{
  "arch": "swin",
  "model": "image classifier",
  "dataset": "seven-segment displays showing three digits",
  "train_examples": 48750,
  "image_size": 32,
  "crop_scale_min": 0.8,
  "horizontal_flip": false,
  "color_jitter": 0.2,
  "targets": ["first digit", "second digit", "style"],
  "num_classes": [10, 10, 6],
  "norm": "layernorm",
  "norm_position": "pre",
  "activation": "gelu",
  "mlp_ratio": 3,
  "head_dim": 32,
  "fused_qkv": false,
  "bias": "none",
  "qk_norm": true,
  "parallel_block": false,
  "inner_norm": false,
  "patch_size": [2, 2],
  "depths": [2, 4, 4],
  "widths": [80, 160, 320],
  "label_smoothing": 0.05,
  "loss": "binary_cross_entropy",
  "init": "kaiming_normal",
  "residual_init": "none",
  "optimizer": "soap",
  "beta2": 0.999,
  "lr": 0.0014,
  "beta1": 0.9,
  "shampoo_beta": 0.999,
  "eps": 1e-08,
  "precondition_frequency": 50,
  "max_precond_dim": 1536,
  "one_sided": false,
  "adamw_lr_other_params": 0.0015,
  "grad_clip": 0.5,
  "steps": 12200,
  "batch_size": 128,
  "epochs": 32.0,
  "lr_schedule": "poly",
  "final_lr_fraction": 0,
  "warmup_steps": 2440,
  "weight_decay": 0.3,
  "adamw_weight_decay_other_params": 0.05
}
Rows from block 3 of a small image classifier, named by matrix and row number. Rows with one number belong to one neuron. Each number is 200 + 40 x the weight over its row's rms, rounded and kept within 0 to 999. All counts start at 0.
Before each neuron's rows are labels from the 100 images, of 14976, where the neuron reaches its highest value: "strongest on" is what is common among them; "colour at peak" is the nearest of a few named colours to the mean colour under the peak. Only what is clearly more common there than usual is listed. The data: seven-segment displays showing three digits. In brackets: how many of the 100, against the usual share in percent.
# fc1: MLP up (model.blocks.3.mlp.fc1.weight, 480x160), inputs 0-79
# fc2: MLP down (model.blocks.3.mlp.fc2.weight, 160x480, transposed), outputs 0-79

strongest on: the digit 4 (66 vs 27.4); first digit: 4 (41 vs 9.9); second digit: 4 (28 vs 10.6)
colour at peak: green (37 vs 9.3)
fc1.247,270,229,205,262,243,201,140,166,214,335,182,146,270,202,148,235,191,183,249,214,198,211,191,198,175,272,211,183,157,122,200,220,191,168,206,245,171,223,162,114,271,180,224,225,158,220,206,216,192,225,226,197,174,170,198,214,152,206,148,220,206,199,258,174,176,123,190,238,177,237,237,170,218,187,250,217,168,200,215,149
fc2.247,147,188,206,147,252,180,248,241,262,141,250,239,202,169,249,139,198,211,210,173,199,221,220,202,228,226,229,199,239,232,157,183,222,214,218,213,252,217,210,162,198,245,232,127,205,163,191,151,213,127,175,135,183,215,287,202,259,241,171,191,112,243,189,154,236,197,257,199,175,177,212,137,190,218,192,194,189,145,164,218

strongest on: dark on pale (100 vs 16.1)
colour at peak: grey (89 vs 34.2)
fc1.340,225,172,186,273,242,158,237,177,130,196,161,218,153,269,258,193,205,174,266,183,201,257,289,233,178,213,236,195,158,200,213,182,173,237,219,265,279,145,147,201,277,184,221,217,118,280,262,217,194,163,211,284,212,184,153,151,145,208,186,125,221,186,196,173,214,183,196,198,214,105,214,196,154,191,198,170,260,215,200,166
fc2.340,135,244,251,117,208,198,214,232,211,227,184,229,195,166,218,215,165,223,208,186,267,149,116,173,182,292,225,197,255,173,167,201,243,243,172,205,149,229,224,170,171,204,185,207,280,154,203,250,210,211,168,255,222,178,197,234,213,204,194,208,210,215,158,281,170,159,134,185,168,179,228,237,246,229,183,175,149,184,254,181

strongest on: the digit 1 (74 vs 27.4); first digit: 1 (61 vs 10.4); white glow (46 vs 17.1); style: blue glow (37 vs 16.8)
colour at peak: black (79 vs 7.2)
fc1.120,219,118,192,178,150,154,223,212,254,261,179,236,123,146,227,249,193,143,229,215,163,163,219,248,206,199,302,204,144,244,201,206,222,155,211,231,190,224,219,261,187,183,122,93,124,224,181,184,99,193,183,173,230,129,200,190,181,208,184,168,288,176,121,212,212,199,221,238,296,102,230,245,209,119,236,176,164,249,198,194
fc2.120,192,265,215,172,222,164,170,198,106,169,230,192,185,150,202,159,189,173,177,228,232,220,189,149,162,185,132,127,282,225,163,243,158,245,183,134,211,181,174,135,183,187,218,171,156,225,215,222,261,160,209,308,243,248,207,213,221,156,210,277,174,200,205,230,179,209,142,210,166,165,146,170,189,304,168,146,226,177,234,252

strongest on: amber glow (35 vs 16.3); first digit: 1 (26 vs 10.4)
colour at peak: green (31 vs 9.3)
fc1.371,165,201,206,231,193,233,207,247,173,228,176,247,147,208,260,211,274,179,254,279,265,240,192,176,266,190,192,172,174,295,131,139,148,222,197,196,229,230,149,225,188,200,222,149,250,163,246,200,258,206,234,166,193,172,72,236,225,236,194,143,164,259,161,224,224,219,212,212,176,176,203,241,192,247,189,261,175,170,286,222
fc2.371,163,205,206,112,233,177,198,156,200,210,204,223,224,179,199,149,214,222,179,201,172,247,152,185,180,212,200,168,223,135,259,212,256,202,209,205,172,167,192,127,227,267,193,126,227,238,219,222,179,202,127,225,186,243,287,176,246,145,209,138,149,168,231,225,181,170,210,270,243,184,135,137,132,188,226,202,224,305,154,152

strongest on: green glow (49 vs 16.7); blue glow (42 vs 16.8)
colour at peak: green (47 vs 9.3)
fc1.179,199,279,246,202,192,163,215,254,251,213,226,181,210,160,152,141,183,200,220,231,223,145,257,172,225,225,195,219,214,236,160,135,228,201,205,125,172,187,218,167,158,248,144,210,173,164,264,217,233,192,165,237,184,185,193,218,151,146,92,176,194,191,256,238,265,169,225,242,169,124,242,218,268,222,297,197,257,238,175,141
fc2.179,201,130,173,214,247,234,233,158,143,160,139,213,250,247,222,219,214,227,186,222,232,259,216,227,226,221,173,180,174,199,206,232,165,231,188,306,223,176,239,238,259,166,231,233,187,169,180,204,250,177,113,160,181,232,139,207,203,217,269,216,208,227,168,207,156,195,170,141,245,235,144,108,125,203,144,235,170,132,226,217

strongest on: white glow (45 vs 17.1); blue glow (36 vs 16.8)
colour at peak: blue (31 vs 4.2)
fc1.221,207,134,229,185,318,161,171,243,181,203,157,197,206,253,206,208,212,124,150,249,209,204,171,207,259,196,143,232,168,181,244,167,202,214,248,182,217,229,144,222,230,223,234,201,195,120,160,199,193,240,184,258,160,220,137,259,163,147,152,225,222,199,200,210,180,235,222,256,177,152,196,249,162,228,217,201,266,194,195,148
fc2.221,232,215,168,194,135,289,243,179,225,159,204,232,187,152,184,190,244,193,299,127,196,199,173,206,183,189,283,192,163,144,194,180,208,180,171,157,232,197,278,175,146,179,197,194,226,229,201,174,181,219,218,165,213,234,236,152,238,251,242,188,216,166,194,181,257,214,179,217,190,250,168,191,230,216,190,196,190,201,163,263

strongest on: red glow (89 vs 17); the digit 1 (58 vs 27.4); second digit: 1 (35 vs 10)
colour at peak: brown (83 vs 31.6)
fc1.227,222,217,282,180,235,217,224,188,232,136,286,230,162,194,217,196,272,178,244,180,223,171,157,194,252,188,201,239,167,145,201,151,189,172,240,227,203,198,192,266,157,141,186,176,213,144,211,197,210,201,100,177,227,207,159,174,243,238,124,201,229,182,243,177,256,162,127,246,213,189,257,181,138,224,141,250,172,250,147,209
fc2.227,232,295,195,181,214,196,218,218,199,205,194,176,199,171,240,108,202,200,159,230,150,264,212,177,254,314,291,282,226,258,198,253,192,211,190,247,250,237,173,227,272,223,196,187,207,256,205,189,185,204,234,278,193,156,241,283,197,224,167,232,172,136,234,233,168,181,278,159,158,152,209,240,219,186,217,142,234,166,150,261

strongest on: dark on pale (100 vs 16.1)
colour at peak: grey (90 vs 34.2)
fc1.171,197,177,162,150,275,176,235,132,220,198,128,201,246,160,202,130,208,124,203,180,259,243,138,208,205,180,229,172,170,185,144,218,206,270,226,225,229,189,215,234,128,271,182,232,135,212,138,252,201,260,122,267,188,222,181,165,214,178,170,166,220,201,230,225,257,201,184,236,177,168,190,157,238,255,218,167,263,180,139,120
fc2.171,223,156,234,179,193,167,158,237,278,208,216,260,156,237,203,258,172,239,215,227,231,167,280,251,159,243,200,242,273,218,188,225,142,164,194,160,158,221,210,205,276,122,161,199,206,154,192,180,135,151,260,167,197,229,210,185,242,232,193,223,178,231,191,191,230,211,166,164,219,154,152,194,180,169,112,163,196,173,121,231

strongest on: dark on pale (97 vs 16.1)
colour at peak: grey (84 vs 34.2)
fc1.22,277,180,141,184,127,156,256,142,198,236,192,251,100,183,235,134,233,148,185,233,265,133,156,224,208,204,154,239,201,277,257,239,203,202,233,215,188,159,270,162,182,265,163,197,182,239,212,223,233,221,251,210,181,166,208,168,140,106,239,222,200,259,156,255,181,205,204,242,215,192,147,240,152,181,230,192,226,124,157,198
fc2.22,229,197,205,192,187,275,164,249,216,217,219,129,196,203,185,237,218,232,236,196,212,249,225,235,211,167,236,226,241,150,168,198,154,200,153,158,217,245,195,194,227,171,263,201,215,195,156,205,168,234,216,202,154,225,160,219,205,202,156,189,308,200,180,195,182,167,230,213,213,251,235,178,312,232,126,221,175,285,240,236

strongest on: white glow (94 vs 17.1)
colour at peak: brown (63 vs 31.6)
fc1.276,207,121,171,143,175,202,176,182,155,193,146,189,246,164,199,151,237,234,208,240,175,180,235,233,199,193,241,265,212,265,193,197,227,226,222,147,157,232,199,157,170,233,286,218,114,139,228,221,211,123,143,276,198,237,197,154,173,259,252,272,149,169,229,263,212,163,157,196,269,160,175,193,226,220,200,183,172,152,218,210
fc2.276,163,263,208,265,218,231,163,214,222,187,216,201,155,302,209,211,161,173,196,176,225,231,170,146,255,191,219,205,159,201,232,219,172,185,151,237,226,220,200,200,205,165,172,129,225,216,155,209,203,255,250,122,239,157,239,245,186,163,160,197,255,237,143,100,176,208,192,148,145,289,194,155,156,149,202,218,202,220,192,167

strongest on: white glow (69 vs 17.1)
colour at peak: grey (63 vs 34.2); blue (26 vs 4.2)
fc1.32,153,240,286,216,199,210,171,168,260,177,186,181,187,192,184,139,243,157,169,167,231,166,217,168,198,232,182,166,162,181,199,191,220,235,231,233,231,156,194,171,189,121,163,158,212,150,245,268,243,242,265,166,220,184,194,319,201,211,180,148,175,96,216,173,166,190,182,222,190,173,161,245,213,220,266,201,216,266,155,67
fc2.32,191,152,153,230,208,190,203,214,136,160,173,195,220,201,224,254,147,277,203,246,214,213,190,146,227,156,219,125,206,160,223,173,190,151,245,211,185,219,219,184,199,236,215,320,176,218,118,249,172,175,100,270,171,156,213,171,169,145,200,184,177,249,238,192,209,195,221,188,199,150,204,126,217,249,136,205,205,160,277,220

strongest on: dark on pale (92 vs 16.1)
colour at peak: grey (92 vs 34.2)
fc1.183,175,256,240,245,200,139,256,159,156,125,252,144,187,113,223,165,218,211,212,141,169,180,219,204,257,219,167,265,134,207,155,223,248,128,161,244,239,204,275,109,206,186,139,198,210,198,167,225,145,287,185,191,179,216,194,174,261,220,244,162,252,214,218,196,175,205,211,208,226,203,200,194,195,222,188,197,206,188,238,184
fc2.183,224,163,196,211,230,209,138,242,183,222,164,196,177,272,199,222,189,180,173,238,220,240,133,150,112,102,185,214,245,155,272,176,118,273,197,169,175,168,157,267,150,227,222,206,206,257,190,197,213,160,207,218,280,154,214,233,141,212,167,226,248,216,236,183,264,213,153,228,172,225,157,236,236,214,215,201,192,184,190,219

strongest on: white glow (45 vs 17.1)
colour at peak: green (26 vs 9.3)
fc1.40,281,231,174,175,202,259,163,159,258,201,220,246,210,174,133,119,185,200,191,190,188,231,193,222,205,137,134,115,184,107,194,263,239,235,144,165,140,116,267,179,190,196,177,207,191,150,271,196,177,207,188,255,212,152,229,227,246,240,203,154,154,126,250,141,138,260,174,170,180,197,237,207,177,220,229,220,229,220,189,166
fc2.40,202,149,221,166,162,207,167,200,174,269,255,193,210,165,245,258,229,180,235,156,226,202,224,163,205,222,182,239,150,293,233,115,122,198,314,190,210,271,191,230,194,201,133,197,215,264,210,253,244,125,240,169,176,231,241,220,199,154,222,235,241,260,174,184,199,204,180,198,191,191,214,223,229,181,201,154,228,163,173,228

strongest on: glare (74 vs 30); the digit 1 (66 vs 27.4); second digit: 1 (57 vs 10); green glow (44 vs 16.7)
colour at peak: green (35 vs 9.3)
fc1.2,231,202,172,190,188,201,174,232,202,256,223,247,244,257,263,215,202,165,224,200,184,151,156,135,277,206,249,210,192,171,187,190,156,156,167,190,212,226,154,220,144,264,217,141,165,170,166,172,138,167,255,166,209,242,239,213,211,202,231,143,229,223,258,199,175,186,266,266,327,137,238,192,178,168,154,223,190,216,205,201
fc2.2,126,195,212,203,185,143,208,156,129,191,157,167,205,125,169,148,203,248,182,266,264,276,191,181,200,298,242,206,201,185,241,231,245,249,222,235,226,154,230,172,185,162,159,224,267,199,258,234,204,191,154,273,250,179,198,208,203,190,154,221,195,164,142,266,292,188,133,215,138,167,179,171,193,283,240,152,257,197,186,201

strongest on: the digit 1 (62 vs 27.4); first digit: 1 (50 vs 10.4); red glow (48 vs 17); first digit: 7 (31 vs 10)
colour at peak: black (57 vs 7.2)
fc1.265,154,195,157,182,189,209,271,204,205,224,208,149,302,154,227,152,156,61,208,257,144,218,225,202,272,221,246,247,133,266,160,237,195,215,271,204,204,206,212,140,214,199,182,202,202,150,201,238,191,232,119,250,184,154,215,167,165,242,138,194,208,150,180,200,160,192,181,202,171,200,208,304,185,267,233,131,103,232,232,197
fc2.265,186,211,217,235,192,206,166,259,227,192,278,151,204,196,190,198,211,179,200,192,272,219,161,119,152,241,216,157,182,135,255,220,134,177,162,126,131,157,204,136,233,134,254,285,202,218,182,202,290,211,217,204,160,222,194,181,138,178,163,158,209,147,192,243,181,292,259,183,211,187,169,196,223,183,131,236,242,175,166,201

strongest on: glare (75 vs 30)
colour at peak: grey (64 vs 34.2)
fc1.182,209,185,145,200,186,135,221,212,197,285,105,202,196,162,218,241,156,216,233,187,190,185,277,164,192,179,193,191,266,240,150,245,180,235,251,243,167,196,248,249,232,203,191,159,84,247,249,201,180,215,222,245,270,120,224,170,180,119,129,235,282,188,242,209,294,245,217,252,216,208,117,165,206,135,220,82,261,186,181,192
fc2.182,204,247,209,187,232,223,281,157,145,168,178,177,183,228,192,268,156,172,131,174,213,196,135,207,201,222,305,81,149,180,161,232,264,159,209,206,194,211,132,165,172,226,218,201,324,236,136,214,232,160,127,240,138,206,189,237,219,223,260,164,174,234,202,193,157,163,176,159,145,148,272,229,183,179,214,170,218,245,200,196

strongest on: amber glow (93 vs 16.3)
colour at peak: orange (37 vs 1.1)
fc1.458,248,150,135,199,177,180,216,191,220,180,250,194,250,126,144,205,129,175,227,202,181,159,161,241,206,157,225,242,241,125,202,238,185,218,137,136,136,238,226,96,261,209,202,180,138,222,208,228,166,252,179,224,168,242,177,245,134,142,228,165,187,215,227,150,194,175,172,230,186,183,201,132,291,104,230,161,235,196,230,194
fc2.458,182,251,225,148,202,255,190,152,218,244,198,251,113,144,252,189,199,264,148,221,159,234,254,165,173,167,193,186,132,243,201,174,182,228,187,173,147,140,159,228,202,257,205,149,186,160,170,145,210,209,161,147,176,231,182,164,204,183,160,214,236,136,119,274,164,198,172,153,264,198,219,188,157,151,164,244,215,232,192,241

strongest on: white glow (49 vs 17.1); blue glow (37 vs 16.8)
colour at peak: blue (27 vs 4.2)
fc1.448,152,173,267,233,155,159,205,279,207,264,190,105,262,212,174,216,229,211,214,191,183,171,227,151,299,179,172,265,153,162,230,268,184,173,178,204,220,192,214,267,218,223,248,173,224,216,218,224,193,124,145,192,250,248,196,233,267,209,229,204,166,248,210,227,168,195,234,167,198,204,208,181,167,217,230,149,173,124,295,137
fc2.448,240,170,196,141,322,230,173,145,155,160,250,215,170,233,203,177,203,242,195,288,206,191,192,246,148,207,194,212,217,231,191,238,182,214,206,165,109,258,241,173,217,145,172,252,99,171,203,196,177,267,192,208,199,186,202,172,255,188,134,141,175,206,197,210,154,169,183,217,113,226,149,226,187,224,130,243,183,179,206,195

strongest on: red glow (54 vs 17); dark on pale (43 vs 16.1)
colour at peak: grey (60 vs 34.2)
fc1.213,242,231,175,193,220,206,192,155,155,241,175,217,212,242,216,170,259,264,170,158,220,156,177,168,224,144,223,290,203,144,151,187,156,210,279,197,175,154,269,208,150,174,182,198,262,202,178,151,169,181,214,189,214,258,190,179,148,223,130,154,179,158,176,216,173,212,242,165,161,151,287,168,181,199,166,229,236,152,182,240
fc2.213,235,129,163,181,139,248,226,148,254,198,219,189,204,210,198,302,144,164,184,238,262,255,149,204,245,196,197,218,175,214,237,152,223,182,192,167,194,170,218,217,221,220,304,199,167,214,149,227,237,255,172,196,176,229,163,207,219,156,251,275,225,241,198,182,196,233,183,239,230,245,214,218,188,248,239,193,216,211,202,191

strongest on: green glow (57 vs 16.7)
colour at peak: green (59 vs 9.3)
fc1.421,263,137,141,115,248,169,217,213,176,140,229,246,254,231,149,242,184,145,171,251,233,126,122,141,166,232,180,232,182,211,222,170,225,248,171,191,182,235,210,223,171,173,225,179,140,203,180,158,305,244,276,248,254,220,192,199,193,186,91,192,212,206,171,217,256,196,215,211,234,210,228,213,150,254,203,195,99,210,256,244
fc2.421,207,185,211,252,166,183,133,192,231,211,235,182,180,212,214,251,181,264,184,237,100,237,184,213,192,171,261,242,246,184,204,289,206,190,205,132,264,140,230,179,201,218,239,182,212,242,193,250,111,156,131,140,158,226,186,152,206,278,156,231,230,212,300,167,243,263,306,155,149,218,178,168,239,197,184,188,219,190,174,142

strongest on: dark on pale (96 vs 16.1)
colour at peak: grey (81 vs 34.2)
fc1.31,129,195,263,141,223,143,189,297,220,238,228,173,154,185,172,213,258,196,171,229,237,186,239,287,248,241,207,203,172,215,218,147,179,165,177,267,226,132,183,195,188,164,307,178,315,223,157,193,205,203,247,229,267,153,200,153,199,181,272,186,236,215,194,167,193,174,158,202,229,194,171,222,252,235,165,233,153,195,208,206
fc2.31,176,215,192,240,182,187,127,164,158,197,232,227,214,266,222,211,190,201,247,177,246,187,180,174,242,164,182,194,227,210,190,141,194,248,186,166,213,260,237,173,170,248,126,241,127,191,219,230,201,189,203,189,111,159,174,301,117,215,172,170,125,231,222,165,222,276,132,197,188,159,174,131,179,194,175,209,146,236,207,192

strongest on: green glow (42 vs 16.7)
colour at peak: green (39 vs 9.3)
fc1.282,182,284,139,156,147,187,227,176,220,201,181,239,195,170,157,200,215,220,193,191,211,187,242,177,203,202,211,220,204,139,199,131,231,225,224,195,222,154,189,186,201,177,201,166,217,242,195,253,171,152,187,222,190,182,115,232,180,221,111,189,215,258,152,260,160,248,211,200,255,258,188,206,180,209,170,206,192,190,260,294
fc2.282,107,153,162,168,197,255,232,224,177,211,249,265,132,182,197,178,196,283,197,232,218,218,207,275,186,187,165,182,219,281,228,257,178,213,270,218,173,156,229,174,294,155,234,222,168,214,260,180,257,210,173,128,188,272,212,135,266,206,205,191,212,228,284,145,227,232,134,248,175,204,173,185,209,242,203,217,255,243,212,177

strongest on: green glow (43 vs 16.7)
colour at peak: green (38 vs 9.3)
fc1.330,243,169,247,241,172,127,133,247,240,191,204,165,332,157,196,230,201,139,251,185,282,211,150,186,179,223,210,203,224,228,222,233,201,190,174,222,276,253,185,186,209,264,275,161,231,297,223,193,231,251,180,249,240,246,180,191,148,115,154,149,120,166,219,139,134,154,184,223,187,211,192,169,178,146,242,185,159,186,209,134
fc2.330,230,272,198,182,266,231,260,187,205,260,205,213,155,177,180,144,224,265,150,283,210,206,189,172,218,182,269,194,226,222,151,200,230,166,161,198,119,154,185,179,259,166,210,214,120,130,200,186,197,149,225,199,209,136,217,172,252,281,243,203,236,223,206,270,265,244,208,185,136,236,226,213,150,263,219,141,165,236,223,246

strongest on: green glow (98 vs 16.7)
colour at peak: green (97 vs 9.3)
fc1.209,216,185,219,186,220,246,260,193,165,206,162,268,274,143,196,266,206,195,186,286,211,197,229,188,221,240,253,149,242,160,185,174,179,207,223,160,197,214,213,225,182,252,264,239,266,204,199,204,225,306,248,205,162,181,213,154,206,178,207,178,242,155,230,186,224,222,197,212,200,130,266,218,227,217,256,203,201,203,259,217
fc2.209,192,197,168,233,270,216,167,173,177,218,284,167,172,215,259,141,174,202,228,189,205,241,217,169,185,134,184,262,205,257,221,248,199,187,143,239,169,164,216,190,242,163,181,139,205,256,226,181,218,180,208,168,168,241,166,234,237,240,172,227,252,223,191,176,171,192,222,132,195,250,171,209,168,161,169,173,197,165,215,180

strongest on: blue glow (51 vs 16.8); white glow (36 vs 17.1)
colour at peak: blue (37 vs 4.2)
fc1.201,161,271,257,206,207,204,206,220,289,196,247,124,163,239,164,141,245,166,234,263,224,306,162,182,160,238,222,202,179,229,122,134,164,216,209,234,266,207,212,171,263,124,147,203,187,176,104,243,179,237,225,192,195,224,163,208,240,183,163,165,207,178,252,225,218,173,219,170,196,159,209,214,173,257,200,143,204,174,247,172
fc2.201,196,119,199,258,191,197,199,213,227,100,187,222,185,179,178,234,146,169,168,240,212,168,237,213,192,124,236,213,203,194,224,211,243,198,227,198,212,179,245,150,150,246,235,212,190,200,253,262,222,202,151,279,226,219,143,214,121,241,183,156,207,177,169,210,153,143,214,268,141,177,181,196,243,239,211,97,248,166,177,180

strongest on: the digit 3 (61 vs 26.9); red glow (52 vs 17); first digit: 3 (45 vs 10.2); blue glow (38 vs 16.8)
colour at peak: blue (27 vs 4.2)
fc1.370,173,187,202,179,218,200,201,233,211,195,164,185,203,170,181,153,153,327,258,194,174,217,245,140,276,233,212,198,190,266,249,265,205,230,163,200,184,232,290,156,283,289,264,172,228,208,207,233,267,188,117,166,215,233,267,214,213,241,167,149,176,208,203,177,200,234,141,110,134,205,216,254,149,219,221,283,252,183,163,169
fc2.370,196,182,197,185,115,180,155,216,147,198,200,266,177,201,227,255,240,245,183,205,209,168,186,190,146,159,161,138,179,224,90,172,232,198,208,169,205,277,141,280,107,228,255,176,191,201,208,169,177,188,242,172,228,147,219,269,249,248,161,199,281,207,270,116,162,180,161,180,174,183,192,157,151,212,197,255,148,207,185,213

strongest on: red glow (79 vs 17)
colour at peak: brown (92 vs 31.6)
fc1.128,199,202,208,179,129,208,109,280,303,116,207,207,157,224,208,275,192,146,210,237,160,284,192,160,201,275,210,226,188,242,195,208,155,136,198,211,204,239,219,154,175,216,193,142,154,212,276,170,217,208,183,190,216,156,229,223,236,283,162,193,224,192,165,196,241,138,221,146,198,241,140,147,149,206,216,242,206,258,157,141
fc2.128,216,211,210,153,230,251,189,177,173,282,215,229,215,192,196,213,205,224,253,180,223,158,271,162,171,124,291,262,138,250,162,193,204,192,172,176,195,250,171,253,249,206,234,159,245,197,151,230,230,156,202,156,232,147,204,211,223,224,263,211,204,189,193,250,197,266,151,193,187,173,176,208,97,207,143,147,280,193,120,156

strongest on: white glow (86 vs 17.1)
colour at peak: grey (78 vs 34.2)
fc1.298,232,242,186,168,168,159,199,154,232,196,187,252,166,182,299,204,159,209,251,251,205,232,245,153,264,169,182,280,201,201,223,189,249,183,213,203,233,226,227,247,149,208,200,134,199,212,247,190,231,245,281,175,254,155,218,171,236,193,193,234,176,208,173,200,196,205,199,192,229,198,277,183,81,243,173,191,304,166,209,187
fc2.298,200,181,192,196,225,258,180,248,111,171,193,168,182,156,189,79,223,240,168,189,153,231,210,232,141,258,266,150,206,220,226,213,225,184,141,244,193,222,152,183,273,240,199,233,189,173,268,275,197,192,111,244,215,235,199,222,236,193,192,170,123,233,244,236,149,241,185,232,211,179,138,225,206,231,196,150,200,186,215,258

strongest on: the digit 1 (64 vs 27.4); the digit 7 (58 vs 26.9); first digit: 1 (49 vs 10.4); blue glow (37 vs 16.8)
colour at peak: black (94 vs 7.2)
fc1.50,230,192,225,189,142,247,202,167,181,190,217,103,214,186,180,229,171,207,195,225,213,189,218,195,184,278,213,192,184,256,206,231,245,223,187,151,203,199,182,209,122,119,194,114,219,226,236,185,182,177,225,179,270,179,253,171,185,237,159,195,220,204,171,298,219,163,285,209,149,191,174,204,182,220,228,210,148,239,184,210
fc2.50,166,243,206,212,281,144,214,258,112,206,181,219,188,216,196,234,229,182,164,178,207,170,150,167,168,153,228,176,204,197,194,222,167,212,196,194,204,212,206,240,254,267,259,235,185,149,183,178,156,197,165,236,149,185,190,249,274,258,186,237,209,199,193,157,140,250,119,251,190,188,137,212,149,172,136,157,224,174,177,223

strongest on: blue glow (56 vs 16.8); third digit: 1 (40 vs 10.3)
colour at peak: green (33 vs 9.3)
fc1.456,232,213,158,146,222,226,202,185,154,234,238,247,195,131,172,165,227,178,164,244,224,189,259,213,164,218,175,189,272,216,126,229,219,191,197,83,295,253,168,212,218,188,187,148,222,268,183,207,142,171,225,265,209,183,221,135,140,228,247,201,194,135,182,176,150,222,239,198,199,218,202,156,212,157,205,147,204,226,215,176
fc2.456,162,181,196,190,203,171,150,185,221,224,150,172,257,232,250,234,158,185,191,231,145,186,198,214,187,162,247,177,178,171,263,168,206,179,166,252,100,158,196,230,181,221,200,153,188,232,203,187,213,222,184,156,176,237,227,250,287,142,111,205,192,257,204,171,251,176,170,161,212,196,214,257,204,213,177,162,215,123,215,225

strongest on: the digit 1 (61 vs 27.4); white glow (59 vs 17.1); third digit: 1 (33 vs 10.3)
colour at peak: brown (64 vs 31.6); black (33 vs 7.2)
fc1.238,215,238,169,215,184,135,225,226,195,185,177,207,249,178,187,217,142,322,180,177,171,247,192,197,226,199,209,240,241,191,212,179,190,134,257,186,184,264,207,192,211,226,133,143,255,272,264,150,192,147,222,200,247,178,197,134,169,275,141,355,171,213,147,227,222,147,215,210,249,158,161,288,140,213,151,212,240,224,193,237
fc2.238,210,184,191,170,188,191,180,146,192,209,237,230,189,284,249,133,189,133,276,212,257,235,209,124,154,232,278,174,118,149,153,224,212,193,160,185,180,224,168,239,186,216,300,176,217,177,180,216,214,239,141,224,179,213,180,221,241,156,239,138,208,189,186,250,173,220,117,199,118,281,271,155,176,237,184,166,214,198,190,175

strongest on: blue glow (64 vs 16.8)
colour at peak: blue (58 vs 4.2)
fc1.6,203,261,202,182,217,182,186,159,183,189,189,245,189,156,176,150,192,161,217,262,164,240,111,179,278,176,171,244,88,195,171,168,264,241,212,203,165,193,254,222,200,236,216,177,204,219,256,190,152,179,258,223,246,149,196,225,195,253,138,134,300,153,211,186,154,157,204,155,183,239,184,215,221,150,222,170,234,168,282,217
fc2.6,174,154,195,230,201,218,241,234,245,175,250,220,157,214,289,253,182,229,144,204,221,186,203,240,202,189,227,183,228,181,209,203,154,176,176,254,191,248,261,126,235,183,148,240,210,163,216,160,188,153,227,204,143,188,211,152,159,63,212,268,126,227,215,199,260,168,257,204,194,183,210,199,193,203,185,291,212,265,179,162

strongest on: green glow (43 vs 16.7)
colour at peak: green (42 vs 9.3)
fc1.88,172,212,284,184,184,181,115,181,183,160,204,216,155,245,250,203,232,201,207,235,167,194,145,191,196,142,216,141,237,214,183,188,203,145,161,248,248,130,234,220,156,206,217,181,210,235,194,230,243,241,237,199,187,163,208,208,125,207,251,204,114,225,173,150,218,148,215,216,209,158,199,211,200,182,210,140,163,208,248,243
fc2.88,209,131,149,163,191,211,222,191,175,244,138,168,235,235,142,184,194,198,194,126,266,182,224,245,170,222,213,232,137,233,170,191,169,253,210,191,176,240,128,208,228,177,190,234,210,117,163,128,155,177,187,218,210,162,244,140,264,231,164,228,297,124,221,280,155,224,224,179,211,232,262,213,162,204,192,310,158,230,202,159